{
  "encoder_arch": "pvt",
  "model": "spectrogram autoencoder",
  "n_mels": 64,
  "downsampling_factor": 8,
  "encoder_inner_norm": false,
  "encoder_patch_size": [4, 4],
  "encoder_depths": [6, 6],
  "decoder_norm": "groupnorm",
  "decoder_blocks_per_level": 3,
  "decoder_block": "basic",
  "init": "kaiming_normal",
  "residual_init": "none",
  "muon_scale": "match_rms_adamw",
  "epochs": 13.1,
  "weight_decay": 0.08
}
Rows from block 7 of the encoder, named by matrix and row number. Rows with one number belong to one attention dimension. Each number is 500 + 40 x the weight over its row's rms, rounded and kept within 0 to 999. All counts start at 0. Numbers have three digits each. After the name is the row's rms in percent of the matrix's.
# q: attention query (encoder.blocks.7.attn.q.weight, 192x192), inputs 0-63
# k: attention key (encoder.blocks.7.attn.k.weight, 192x192), inputs 0-63
q.91 095:478502507487498533492510466492538512484580558414523519505592547467572420560430417459494516521509629448465522427510462487522389549457502514587485511533445526495526512511437564462543517524492463
k.91 092:473419462493563509512498462416497445497491545504499507531532489589534576463450438511441537519530499429497450515566534498507434480517504503470516482481485546465496534508459461564498551525542471
q.92 102:509479534528510401504514571479548507484483487497507563491572473492492561515450486471456414523509587465487524510526471472464478474449477506540434434538552530457514508414536514447461459514503471
k.92 098:486510484483463594584485507484488489481551606530509509494461514475533502460518459498546474499488530576380435424513489469499545537518440546492430586510549588443518525546534514572437416471539545
q.93 103:554510449553506517489516446518421487486522433554484491559478512521538477565512550557511363511421434527572529450434489477469483476495493566484470458543528461515493557480503563502520456541497514
k.93 102:418469533499542481522477485580518493448453447514450538569487516510590485511488452551538539537516476565479513543567466602506471486451460511470532497469467472482545509484447409446527533510587462
q.94 105:519498437582487467564517530496457468467423503468469497445502518505450498462542443437507421523553425502513516506513500448532492523569577520545478505520492508518479477486472539401454520509467622
k.94 103:507454482375489468507479488483490478496507509534483473481533545527499532522420401485509598525497456517516532496509506523494543464487449496527583499584517559447537480469514474468575375482476597
q.95 110:477579485569529389536490479547468449451481468464454454553553477392494496470442496587537533495502474488467493494544482496578477521452473424443500542463495510526405533470492440528514523528528510
k.95 114:531503459494493476517465498554475472445547467548554500549533439483543473528501435550490532474465521522493451511499475480565445436506496497457510435487474491498509464490566553497533509470495492
q.96 102:403473563507439465537520526536544451497484497501418481480564499549517502480475407530467516561518491517481539527469487452480393429530525498548475501461513473478485515480430421447524477505501492
k.96 091:556458564483480523476493479545439490526541450496528504462541481444510486469533487465491501558513497526527540443492497414534540438426510478468515414519501500490510536437523475524505460500580607
q.97 096:450464470497535518478503474464527410545543418504454505529494510510523513436536502496476508478514574510515500523523489509558523451483552493626463512519511536513470479461492543554478452499496512
k.97 097:510495414543513497525513459498512480477464479488527512449472437557410439515501505500499456491525542460526526495537517528559546560479440513519479544553483472480539419461506437550467513472564473
q.98 106:479535520505542484434456539514408471480476612464485510483459475508451561510424604529582515476511515459544405508504557499428520467486494542483546475531504498479533495515487484515508454493513528
k.98 117:459457531460470532483487461449509447495524455519484519548482485477519430452525480516503503583524528530523467507460519502445513532479480497516521533494501532405377475455496489455518529550516580
q.99 099:444501428456498563594550573528558560534457494488555391555523554485483530518510459480491508484488496483529535489451524521502529541564488481416562424582446497430482458481506466506475471500425482
k.99 105:517478488478516427432482532450486441523469434453410453453466475439476514430465518462459496485505547473394544414514499525538494545487475514425572486505501485551532462542481516473541517521515475
q.100 104:481450472527458468506504478474516457484522493498461511485478506459469395461488454509454459467533491570493518534460540474502491516531485571511462572503481523481518546492532484532490476498529494
k.100 108:549454470510524450508474478490474554500407492571484438534452526478570531546429479513521535453508461480487498476543564525525435515538498452506441482409446475515490469437559481506466531531472550
q.101 103:498538551455529503471446433449496535470504425512454466522446457432421484534517493528515559486459437427502453474497463500508478512544485535555567467564529534494558512486589485475445459546551496
k.101 096:565458454471512504517505505395487498483470498496547435501535474484481466455524472553494497553515464521477429502457488565482528507480546478493468524533495485477463490455412441514444500492494509
q.102 104:455439471555485535505496529552506510537536553433529554518475510397465494490543480491499545494469490567393477545506475481492560439428486393446499448526485527528549475481463513468581425543474558
k.102 102:486470523456515517494507448520526485481538476530502496541498547483569479502500615477514452464460457563489523535449522500477545557517535599507499623589522578444513543534489555564481460413504515
q.103 098:471443574456472515482533492508581465522500464522518491429448507503470546489558489474524490496554524511500502511465506471479497501482543493430532522565505482499557507483505529516525469472528502
k.103 107:467531488460488472442519526464526574450522509496529407506549406483480514434521498520442565565517529455510502521500524496462415514483481499486487465463518478554480505468539505446475514520534498
q.104 101:478462491520514508564521558548472556568507506508483424535558504474475484555459485525527490566450476593527477510442480481500483450515550505568512409484525429551488553532542442501514533441538465
k.104 105:428538500469470543447561500513513462519530475503443535465536543406562390550507500500523495467454481545503467541482506510503475453540552458513528518483565550597498517519458521545496424547491527
q.105 101:473495537455547483529474533485493507460512524444510439490392547435547484518455502534506492470475519518503487540536475499453502515514493496460516553501454566565538474457521520481514456528459446
k.105 103:535459516414562500556490496413578536447493480571499489508484518518474519474484519440508545511482522505458522534465485442465545526473492487502485470542521504465428546467447548470537459461455520
q.106 107:545470513471519587466482477512527532484530499457459469576480434516517471488468560464484525553484465527505458541453537544409501575498514499547463512482473493526501541456507547563476477514515492
k.106 103:536430493446443498465501491564618561447556443454457490604489538518502428444500505428495554547577485488479460417555579534508485487560512530537488444513508444433471522488467480474479535497522457
q.107 108:500446490562546466436476546519566553465432556521500509479496479490472502470441498538479577479506456482462472493459483525523505463551498440567504489510417505507494513547507498499437492459590533
k.107 103:473530514511454523458436497459521543439544505573486421447442453458472478538479462523517457473526473534496541548487528510538519625420488556503524538484550544496455520552538504521564419488541453
q.108 094:539487520446531491519497539560429520461525512475460512448438534528486467493462488472441467488501451535468522481469480556523522482475523459514465609527474557490538489521445509595427472468493472
k.108 090:501469536515494524478440485548487423457511454502499436488495502450470533475488477465554521572549514478563459534457539594473479501511508493508464473429451499502476496504490527486451481488514469
q.109 110:522501444456500518556492446511399513497503535534438559533475459523495525514517463471489436497515437474491455489492491501499442466493471454498497577434517492493529474499541502486551456429527515
k.109 107:464509496537484439455459538483483471478474478538462513523455436527514525534483471523582539504522483446528429556485564487495460511519529450486534537538572541459494459485477464518549456496528501
q.110 105:447517500470461487564458516548493453431433493530467456484545514487494551561553468461528497512513533451440501472496534590572473557597543446431489493465557432507450497605538521506500464499500421
k.110 112:562477543442539455461533434575526483502414503533518496457518487478504525548542504574470433530535493512480432518572511556518524494439498565466473505472539481539500494459593494499466492522532467
q.111 095:510520444531547481517468545493520535513499521549422438512477481482530473462537442518564507565466539552528446550538545454489477475472478466501453481530499454509450483533556429536456506528493480
k.111 104:480537452462460467489479452464500495439450451493457534452510445480521427448526494540510457520477513524475456508491451455513512614497511481452518533518543500543437537557478546536459533497428500
q.112 123:516498482465549515468469460503461462463503440543537482550506465486497544530605439459536519477543491502582521482510441486475472503536560525473459485491502445554449482469527455460482539419565503
k.112 106:416568531473494486471509533549555484457535548409448548504537505531485491490479479540478453509521383467545487494551478446558539534441500541533451534476450484542447530508563463508565451525502503
q.113 104:501509395561472481505502493568468527376572547480497558527510525475543484498519547510461508524498514533524633537457466458407447515515492579500523520538471557484483460516495481573448508475474546
k.113 095:481467489491577546545487512485445526461503465435351516515490500516460433497576512447476571484502486505448487465510440581516510538573508507516490415551511481496532525545553500554440545487470581
q.114 093:389510494581565494584533493496462495545449479492456474471480504446460534507474527550453437492515491480475485561524525435466547514447527492432535475507542572473482553583479511452543418530420529
k.114 102:468550462509514531491523523457487512492408459483481478444548457406475498513528535510565434553447544462466456544532505498472472509457547444479481529550541510445484467495522501552456493512519530
q.115 111:538500498527551534505500547507355555577433504497472496482504512445491542587449534564610535545494500507468493516469445463459515453575511500494510509545513558482540501519544468534512459476548548
k.115 112:556533515419493479539539454432495483447473467537489522490528501520593426536446497513510526514479539521509472509453530507484538520455538539492514583443500600519475418564509533538510539498484535
q.116 103:555511564469521513588489482482557478485530495569514497497519518540534537450476529456509536458513471411553426505517540395465475531531473448489499553532512543468529502558494495490549518529510551
k.116 098:517502488457588537492519552512507524460487470458530584521527459518369468447438509463522549514469532535535531510493465499493529500558519463539512461437495425451587421462537498453580530453502582
q.117 096:487528470487516455503451445487525479483506545515477490531455529442435495476480487482542476478513434552509477522565499480500488561581399587525520514533478512515509554467431568507428487439488444
k.117 092:475519472558521487537549522439491491506461514491469571495488466460473480470553532495530548443498526485490537511494462529526537510478559468530533489505448543451465526522445489500510497482471497
q.118 102:482496437408465581484522479482554586531533556492506529496443451499528495538506508429484554575538457518546537486543489519500526471449445508504431483581452559477486511503441453518413522488536537
k.118 102:442496503539549501486539570519489498488504543549495505493465465522512515479533509548482558486494488415483541495471537466501492485592514487517528388531508459467487549519566493425485508480487447
q.119 107:539541539507424473523492530527506466470561557547516513528454504527489597531446567522525455432555443475515512532501483464510556467570488428544465559508522457522429550501493488452433507505493528
k.119 105:585509450532564520503495523432493586500500578508433520513460550532537615479470486473422534462486544537508515513490527463469507446513528504520407474456480444506520491475533524464484501456464499
q.120 098:553549542537534432535488511482412450551410545444519469479482538460515502524464466543487513587468504491537532529572562576513463533512540434535511455507520509486524508434592516494547452550470481
k.120 097:554477454451518522452497511486546488513453507473466451512482504488564441511462522514476465530509460482570532538528503477459461555543425528467440607511521529496556490504479555534565516449536455
q.121 099:481475520430515538431446524521556446553470477422488520466480511466487494510507484478499464464500508479481504510506529504621498495482538458528518528565508443496543570539486515434529479504544473
k.121 096:612463485463498510542588478504537472479461440531509460516574470473500466486541533533429519453582521497538483433549509494458546466472559506442524558542525456469534508470488437541439460449474519
q.122 099:516504510519509480525442506465549449485520598402444525444483487477516513515469458532480495550531527490495420396468496467487494487427555531414500509510518485570547533497498527462553490499457521
k.122 104:542483450478513526542474463498516569484547452450507516568509507432524546473556565471525558489450521547533478554499426479452459506502501540485486556522524493559491558488508548492507530477497498
q.123 099:549405525480503436563541528538485450541556449500528524567500556523511484449454509488515600444526521485470513480493479464552494447533465517504528503464558493536456598418465468400402484404491495
k.123 100:507480489499544522451516494473465497511513504492461429468482523485517504510460474517467481449492549517555552530551491458428609477494562450448508528469536497531450510519509487514472484480482452
q.124 098:524449475456521492530514580605509525494560476478467444568597549567467519617521518445483472574454425468522473508488457457490515525544473573459450483470451472503459456515475544442488505419432500
k.124 099:529513485470496441594510424461548584508505572507483512418481488531471462472499511468468495506498518433469460559537483436506491509427498539539497465520531534516469566491493551493498500525459497
q.125 111:560515532481390515406499510484526486481571497535515518586464512524577537523526598481502495411521558492466535506478437484562547510582537471483453493485524503510512562489500520523478516427513493
k.125 107:505485494519456486557480563501520561482494584531578603512472561568413578521507442500458532484515491480469537472573498471497492532519533550566498504529508471452509461416592453449583520509456462
q.126 116:474533430551553445527501537555503484424445476522479496400455516438499520504488471440487493538464532545489498508444446500479503483505523482448514506609510556495474433502425517443459473492421466
k.126 122:481459497536486576498499512523493472404450446467458450489560506486494504511605531485504437490524547505541471497536510493442497500462548539451518495530516519465491552539483516553507484419521483
q.127 115:571501470440497481444465545528444508469485481490480464539526563500517522483527551510485446482480505471502500514400476440496517454527485473566457504425508485486464444498492491534442499488497440
k.127 115:486501527514533508493491499521455520564487441435445529512567508550465597534494469440391467474494498540524503484533553545480500516538536541505513443438519450522518431464614500529476510446418509
q.128 114:453550469504551492480505544548549511613443451487483542455521504448493488542476547539483542485466490526496520529443536491513460484501500501405481542494524425495502482488533505504553466487455470
k.128 118:488517605508490406490528548452527512469565464470508412488463517494464442519463488460541445469452506555493561481510524521502511531508469485609492524520476533566481493558506459563490565455499559
q.129 108:466554431471541589520512464505512503477575513460564515548504480494507522504509489432553560507474539463520423467444533554500522552409463518454501526445493476464541549526549470610492547518490468
k.129 114:459519453441508511457492527476562444454480429470445494512495498484457413481509499451504490567508551551525510528510540554456504492531583518483451492477533562576550515540542509458489473469442597
q.130 108:543515435511527488510538478523465484502504451501483493543474470511502518561527488402421531515554509523503499510455518502509482513486514456476493447498527447452513485526469562475570531485556553
k.130 106:455469526479457539519520461504528521500462477482466467488500515490531477555559515570523503539440474433478403558507598537461463488465476508496504503596510527483426496529492471513557452506467543
q.131 092:528474464528511564505502492499523487480530485483476580472512478537562545501482537449524554515473542436505422441493519494507484522413538432555513551450457488533456427477489531506544533460542579
k.131 099:472584488510479530517544471476518434548476498533500448538489625496467419559477473555494502458552475429483550461540488520466529540494568464465484536525518509515437448542507554509512483481573506
q.132 111:461503510517469488547448485539554498489495453475488450485477512441482446511542522481495560527523541510484423457553497433471555487451528489488495418543479456467496504519526568557550508512461570
k.132 104:512477558570504505449565529554507536522506490532508483458452462532470528459469484453523481423440545519470489561389497494526524564512517443434441497506508534566447514494481569500468487483437487
q.133 096:516432453511434550488541560478455452557501478494438490578522440401471426492516473495469482476581565516496431455546487476481479562510477439498539510528529513488497530478551528515480495509486473
k.133 092:510531513484597461456458469506515461426532468523557607481538474468586457468481497550460515486473446514502576560498469427473537497539510498489566508492473505478492562428526455473507552563577517
q.134 102:443454527500476523493478490566458559408532485569527445537408443479485556590567453470414541469465602493560527515464529532497502475517468500537477467442536503550494511530470476488543498533439519
k.134 090:609473525506428548586411518544506455543564486483497495599479486475385568447468443510440458525537473416496507504493459587480486559460486440539483460445477480543526507559538472532500485485466495
q.135 105:534443510396512448549522529488497538502414564470527486497493497531555552498508461431486426488464552468535440522503478491490546475397504491431442466509483534504411513535445552497477546583421529
k.135 111:552536502460535464493508488577509519551536412523525534521481545465475497444509546488492467465522499532481541567440526554450523517471475525507468500523537512490541535493473467412500530458450489
q.136 104:542496466551513546455536551544452547456490491468544557581493572532541501502520598503506520473474469558453513491495564420496549419526532496477495500480515546483509492468518476417446531467489519
k.136 099:478470509505433420524492590536450493513459447473515454530459453501471525472522454534481510530481444494499529431561542522435481511517490506490494488434503488487544432531564572487557529542499522
q.137 096:527562487514509463508526432511533546509473494591461467517513569466471477550544494452595469508491563433514477496474596519439490511564449501527579460564530425501529475578528521507551491494447535
k.137 098:490530470516557519535530489554511553496552471477500487557508451517562548523505511550437505538483492493554520624512449515511483550491509512473496463561474551556507541488507506461538408494435461
q.138 091:468498450598564417493512457508466516532500493513498540542482539541521556462457536563428477458449531506478514487495431459514553466523519503456511417452468532479533486487506544510543559479472462
k.138 087:520525514553481522477425480444465505529524492504439496519533437467487446471491491528520520497476506515489487552504497441527545520452525464476438472511480471478578464553508516498564511446533575
q.139 101:434544515532506478577492455622548520517431549520454486540486519509492499567494519556475567462497557504502492466456509467425590487507499620540518450503455453520505479481475426526458515492428585
k.139 098:516571534513500556502489463436551473544525434526520456540468439490480474493518510487584524490510514522491586552506478486531474541478502453506528512512448538537524470513497521482513496528551510
q.140 100:540496471444533526494464492448597470457471482544431482532520424486553532495495528474471429499540527510531538503488390485529481520540525542540524482503541436515439484522456555470458450498545533
k.140 102:543547458506527461517522491582479484506496501418487478509487519495495433507540531526430551491484508470429561467478534524549512492458473485489593495508584537487480516477480466389465453570449434
q.141 095:542489499505580500464452479546491496479522532569535556488522513517483511496509560475443583471458542471518531487452501560541513541467540434485439562502535545524495492505521504492532414548495502
k.141 098:457577482529498456479520500491465515504435507545490413482446481512470566517551496471512439542569522489498492488488531558416529466483530508460570494601482492494531473549499409550467483406516473
q.142 091:438493435433511479518550492494489529439553579519510512489430522491490498461461580454498461551478408513510571524545501547497507428460483539481522544425493480548563469484496478481400480519481490
k.142 097:521511460447545464563475510459521415418548492568499493548551458500537511505475538445475583523474499534446537478439515488518506453490549541514487527520502500479452529482539499506543525452506491
q.143 111:415504488502547438517523454452459448526447573503445449422511522489477566473561498508527454453452458499461480519559511535516536500466527438561525504471435574504473478440509447507567499518545484
k.143 105:503466496511549546480509469437502488461491565515532475506496521478519567444448508540579446501502554485454479468486534552452545464461457442548433557586529412487544477444535481471497469446513480
q.144 107:431442504468474471511469435532508472561458515409527456484465507454568450451599536457558501481556497519428449500516501521456430556454470404474491522503498533542460476494496460450526477472521545
k.144 109:584469441512489572424532519436538602504502541436462496545535466437569501532455551459496557493497470504468429540543477557481517470488455497506526494542498509465506476486550530485489543450463532
q.145 097:528492512483572469584574570507521474623494437546515510475499493504468489493539512469517508497449500492513450551471601513574480482437565530540517511408511544524468475484467453475496444503544535
k.145 094:483495476497461477493470509519487524534511528535488537479465520504460461507433486569478487446462445516467406449502494570510578498480437477543486480574508464497546430535541537518467586466544568
q.146 096:522554432528477449534529491510499497510455486534493497466459495517412491540447516498467527548526431547490485449503483565485501481487513478496483554515479479536572455571598528465489555506525515
k.146 099:491549465424476544504513523475466488421542513549502455474580495481489483471457390515536462493502468508530496446490520476611515526429499467512504553425486492518450504518479446464400494499548459
q.147 091:520471484526470539478434458533435552506492473466535497462451461427472517497475550610464476484476611530534513467445537484467510503488485462424429417487501509444481438443576559534531479516506503
k.147 096:483475513570511544504507479449533442545493537456500494411480566487471531545482506576491484493470469537502519456516482473486528494459499449533554435502468501503451526559461584507522480532530425
q.148 097:483550467457426472486427476481508547543472521526486444446505508504494519571591528518563465470506578545509461446444492494503462477537515494553533529489473474495503531529527481451496460492491443
k.148 100:440499492553518465477509507468550517460442524539504526509525480498514490504448401523434626467447557579496529578507485517538473565484475564491473493497522475538442522497529540522477511549495445
q.149 101:513541462554552451485484518521427542474514545563508549472501494413434509571514474446509537550459542447458516488426527520487487501476471453532457377475463468506476487516571565579508534543494533
k.149 098:472515549551463457552453545511571521545505570528493470491554514480522496512452550487513425498459487426602487537537541439538448509569470520555507522528489533453513501517493583580459454454522501
q.150 100:476517580522496417482486502468571529514461453560446533500531553450545468513580492496511515527498586514487507473485547487442505499515509538487495591505502519446431461593436415534489512498471505
k.150 107:531537482428561482507481474560529549519528522517507526551545432485553467552468492537432536451440437500476511541462587454482433507449527525470539514486521514443455502439511534544484457459454426
q.151 092:478463492518550508455553509459465479568487467542442531486431427444571487473527379485490475466498541506508594490494538476503493525524505488553575559541497549496454483445461576468512506497519509
k.151 096:465472497531505535441540539502574463406484530541523499492585554416508495538510491483376554523505480448496548510529490424473504504476510520508568492485522474480551549472485508521542459525506552
q.152 096:545459478457549508528494534577446475516513525536460501540467481438502421471556521417487514539475479506446541582499509545455575542484535496587481511480477550448502548524505504448412543532492546
k.152 100:552533483516514454493492547532515498444561436517540467516522492450438464484508457493500515439480450446484462449516525462431492468462499491512533535433491498475490417554593433484402574514497488
q.153 101:495512518469493496571499488429468447504480484470509446569493481467490475480489520462497532478549451451464507465466468513532461491450529498490519519585500477570486485533498570482490454456500541
k.153 108:502498488523476526459545498467504471518453524604510535496543442581599549426493525518473564440541515466428522508487559503489443549493544546535520531534474517514508461482460617458507500585505457
q.154 094:462481529530451534512515500442499443470554484576496497544487455449527532498490526559530546489419519521538532437544546491514459502420489537473482510533522551532525514496449491498519446461603510
k.154 097:485500513483565450484485502554434497551473483541509491552504489480437464539438569518472524450483508486525514541464523498445525485552585572430518503464506518537477545562528540530569490552524522
q.155 099:548508503455482443503426466501547550500452534436516488441451588497487523477503542509535456533485509466471495480526497550516496519537529545533494504435489570565482550445521468447496442501563482
k.155 097:487457404535470501535488448494440532512480491498523476556588552483493550518467470566457488481497491582487521441572441494500447491464468526502503443528522443449469423461508468514481455483558465
q.156 098:505533474545606508410597560461603519453552485533540580574570544544497481487489475464527491518504464529567504474385518552526518572473508540545487529502456497479451502526514510465522499444582526
k.156 090:477529497469482434468542339547511548541499490457450440532457505479516435588514519578430518508533538514475417466480534469482508532561483576515469490457529461497482524459453462475544453556521466
q.157 104:550413473472473554452429487505563574479457548501574523463521506520522488540518489570488548496529582491514535492581465471528522508454539562472426458514541523552518541484472468461504409524468531
k.157 097:470536404520526484505557553467489469603510532511561544491460513582454491512494489485531553478555482459502496491512476445451474472511487524446536511453497459493488512538433473614388532521462432
q.158 102:431484547497438411564463483564509504549517477452467522477528526530457450500515455501470551517509469487489479535504498532548515504494563489475531478530499523471563530485509446388521406499480458
k.158 115:508502518543471596460509523490503534474481527479486523485561435498553512515475452489490499497481485568497476492528506481516474564529516545479503445514456498531514475436583547568499512435554517
q.159 104:485524487469502579386577435460534447470485535515543450523496449525550436457528547478503489504490511526458491469464545500468532497478514525522463616529531405552481492463457514518485506418458558
k.159 104:455482545491493471493537457495528495433529474476459522533492519528460427471526463505449519452566477448553541418451521500520496522502525475530528460498504486466471464502440504410460531511500503
q.160 099:388558408543467494523509520466450467510545479408511583469468492479487530501512539554538555515551504531529459519564508486425530558456540445486549500587496516572469474514464507542474512516538525
k.160 102:500452523521533521507514501481481416446479513460481484511493501425531482497511584509500463482498414533501509575484463424568524501565445524465450388524477473598502521520445520490459503557552457
q.161 104:528526456470507445467469477517459518470536422546503420519559495552489475468534527499544485462435441494496508553426560555472518492544542515418425493457537519524481509537457481519464578516516535
k.161 100:428564519514523470443525462471497431483416508488526496454476472435497452463504543519502499533469477463453611464459527439499507573544471489522559520475435503455516543444486478448455531525508535
q.162 093:416473491484462558519447533397552518500492485459544553562464570468504460494519569453516520458468519471527505412554583444478465501486481434448556530481460463442537453469509474501447459425519557
k.162 104:485448502453500454561457474437422554481457492529499498540473486547583513466471484494496486481522551440498591512549474525599441555510507515579596495439567509607461461520480519488517417542483541
q.163 099:516498529477550423523583532525456519469545520481501606529504501460569445527437607521479472463560441463538411480507486498572524363566515498466525497530500459522501520539466458436475523477507515
k.163 092:518460505465509528561487507520490499550406519489447460488469531436582488528512490485426471547502580503544532549460567462498534477534484539487485559503480543508552445546523454473496521452555481
q.164 100:483529519525507453410538549497390528534506483442461562479457498454445507549458531520537494540482497564443508438594518575457533464432486449505524475494425549500548528542476440450541598554447507
k.164 102:536446497424465496528507504432458474493400476497512540535569543503527548592456459444518451530517427520502527454504496520502477447597521503519508520475561440561507423497436502461493521427531494
q.165 106:574456565422485530523509472515534494451627441521461452523499554517514535561470478442498508496459502451491517515465449546551485467546484491509522516544415534473519594504457425449504480519474508
k.165 105:505481477503484452443574514468454502541425500519530481496548448498538465437468485492529519575506529481494456562474543545483593538491519538539441542531488526542521482490499496506474607441494484
q.166 101:593504452512470520529473508527489522476538445499465490549557523527551490493506517488473506418467501542507535580535488526443593525542554530459517521535488501465428521551529507516536459502533438
k.166 108:480472482476554511576480447536610407530515585496557438514478492501426528504523459443440480504547513494502508511478506500471506454516461481453518522461597513572509528528553533459516502507526550
q.167 103:535479564461480542508519470474519506520535499560440590522493502602586575513520493511521464465570520525548511495482492456586440545510476527555470438498396492522456516442553464522445497499527466
k.167 108:583535488430532524535479524527517536517475512533490519528448488493487538517522532484555504535514454530487437529416490538521556511512449494469545492501465525465426550519575561484544489450553571
q.168 104:530531419593581478534494530556498547551488494512445460500505495462530515497461420480572490509491492513439462555525497478475512510482522537520532437505568489449504505479486470498519523545524471
k.168 121:498500511423514489472495473501485503496529526523491474541517512428489561524520481484539575450539531517481565511453522500515499524426561470507457529475505465424554438550529527473464442513469560
q.169 092:484528456499481517468492587530483455484409459416476474542547502480519442511500435539480569505511573492528477477486490485538445479473434527523469422499468465426499503514431531492501502478536489
k.169 091:499526569508417487499516517557435481554459476438450535454513506467492466496482440524516458482498481523497465526395470497471458524487520513465472457516496444434473492544461463501532435468475459
q.170 098:460533550561472464508470538519490441564481449512495512526501510488484465516489550463458496494520530514539580559556505553450487466503544514466484576489474446454520493524488450546485484538482485
k.170 104:501515543514423470542518468491469476453491523517562556611442441500516418478478467495494542497578523532480500479520508466528460539459462567515498494513475457504613505467498507496535505532473495
q.171 093:512434424534478567522581493458565472472437528479465541515423509431498474463499517485487583461498556495555517443547502453440496420524511556532471517510515550550493512535486518484509455495496582
k.171 097:533433550502595536503486488493487469460524482529502454567412536594478471507500546509531560512513478486547482507532465538513486503504531560534504485536559472516556452468469437522523552479497548
q.172 096:478594536552502449506512452490489564505416488502556517489474430595518537535454488512541525469512537383520520541497491471495482474453430438470445507495521489443520472511466544463505496422522521
k.172 090:553393454449513593431542517507519522550425463520576512487529558493487522510602501515458569525453511530526505468428462472568423444456446433506551498541522492461480534525529496503524476428479453
q.173 094:470543493420472467561543484466463496566523448536518510470503496483476424496508540610545496501501550495476457546487472489508576432543503500472519520489492531542504500498535532553507514436405451
k.173 093:469471485525518452474489423486486485554440458470557472530514484499527510556442560472491534559496544529471580471391519530509471431494519501532512522479428490496462506512506479508579531512538498
q.174 099:499471432558478524490536507441533545587442466477449479485464512552469517517551452471544466548481535480412530434543489513516477504568581503461440533478507478520388482484493525488555435474497494
k.174 095:539496531503519483481511461510445477449503539533473526459428463459546514437496508473517581515515497501482465441523522484425542534464523486461565489532485430456500451543490474482463514546483488
q.175 099:484460571525471462525483537523480533526573469510443455489514555564547544519463537505505459490517537564460432517373508541567422519505498568455451514425514506507442516482519483503498491533458444
k.175 098:550520476527497546462473618506489452539463503479555532444478504483478447507463417505492488503533537464427497586447544458480503465538559590508455456458485548517507498494510442480547535444528455
q.176 096:545560534501503483545471531529489469497449452547500484446493494542451510503491561435490574542523501522484494533468486574503439526562451526526483538497466524562513505434475445476493459498496503
k.176 104:470501525549508541410502481474541520518552584504554445469555566546434560451425490537509549476511461561474512443453507581496466526461526463529467459504450521465498438488523446451527492474487521
q.177 105:492473496571531507501495530470519494520469487485564578488500508486544474515467575467499515432473480425539439444541489518494470487521473480516582469517528507517492493500526557528547573465588458
k.177 101:458490473431466501549446421463463496480504494470473392527563523496567521502557520566419484463537480544512513528505467492602481517512555475494508432513580468530462525527533431514526529594440472
q.178 106:565489446573502572553496476562532393503509547538526451490517594488431476424494497444506448539473443501510497452534537547540546520521500485484593511497498524426505530563498512464562550454477537
k.178 099:500579466612553484514511516474455451549514534448514555493488560407430508454511529467501450488478514532522498348527508555476432543474502551498468517570500488587567500496532588450494450481508501
q.179 109:518446530531536586530521495443523495537488523529508402495550550469496500519523519510507523503528508545449450489577437478533505559434465528498518501465449471517536523444502532500531485487514509
k.179 110:518498458583484564456491484519463493578423501551594551564544561526459551553521540537508472482467490516541488489551536541529476532442501558510495491520477562490469526507535487475554599426451509
q.180 091:467553522493518498546545424448543625485546564538562505441518579491546486482515491525537516503476552479478530536547554512515500498525447501448598423439492486501543562517521428524551539528525505
k.180 091:467534524453490474494541555469569570519521450521534572487538461484510510572539409523454503508485473470523467545544539451455525514554541509459520557604438486462433497569499470553526583564464503
q.181 102:469526529489514506437540506469448575528560441549480501531460533484534499588505507450473493487511467550513569521493537551517450495476587530440501446536521429501510515553601540453558497493465528
k.181 089:445499512551496461509482502533497495530487565484469538451433521465457540521499461538485481575518500408470515501520479524521508487546483492473547529492582489466501491510618530574499489502573472
q.182 104:510524498547495493523493492499529548572477464457472534537484552438486470400528549460505524555465505548484440475510499531477451506463458599497543427490581495577522496494557478535544551456482450
k.182 100:534506455422537493535463438453451452467549558606479472448539481447553576506509478514540466493480469536494543603557520505422509431487591457418420426510495509446553523529463453448515509548447555
q.183 095:505521587489494426494486392467479451484521479435442508520521470503474436492471503462458546470484516480448543473586493527506457476528539511509451519543458435484555566496476536478484474513495495
k.183 095:606497498472429548475501536431550571530476532441485500505488485439480487538468480458517508572465425472520458510544486498470512512554493525515509554462497488466568504497516567503488506408442546
q.184 102:539489557527541475495502499489509495489447509480534399534538576480478498503406484501425500486525515572489618428502475494527500580504470532487440528448467561511532516485541472455490550452534482
k.184 103:519508497492529572508516510493409502507521554518500579517474536553452494563504520508511470514522465587530467546488452516550450516524495515520527510499527556575411514452475527535533498549447512
q.185 105:574478461492507561538441494535527482563520505490505530502499491514498527472441600453514513471509444537495483486524488434491569492476565506482466464511477449468484543499525544508470510433495504
k.185 094:582540496570494542505547451442509491557492475494514551485474472446458498499425505489483476462544478511486455508510461516491428508521448535511525522503467515521544414455501516509554464523549503
q.186 108:530510536444420554483493458430490460480526471545478493497447504499555472501445505537515488490511559513503495511496471446584513454534490501580470427470538482550418487513509480539530482488487436
k.186 106:515499503488445457480513572479520528513491561502502526467520493528490545490471521456578562442535508524519490633480520520499505452536524532451539468496486510460477526537511466482491495476462488
q.187 090:507481551500478525530514450512580544557553507502418475503461470479489477552437499445458508481490472461504506484443523433501497425502527466459446545537501432507511571542471553493572521540460553
k.187 100:547461561471506549496519454495482574415453554502452558531484516493527486498569515448502532426464556470491473577500535509487522598393490508508509513526434511507532469477496484509473528473571523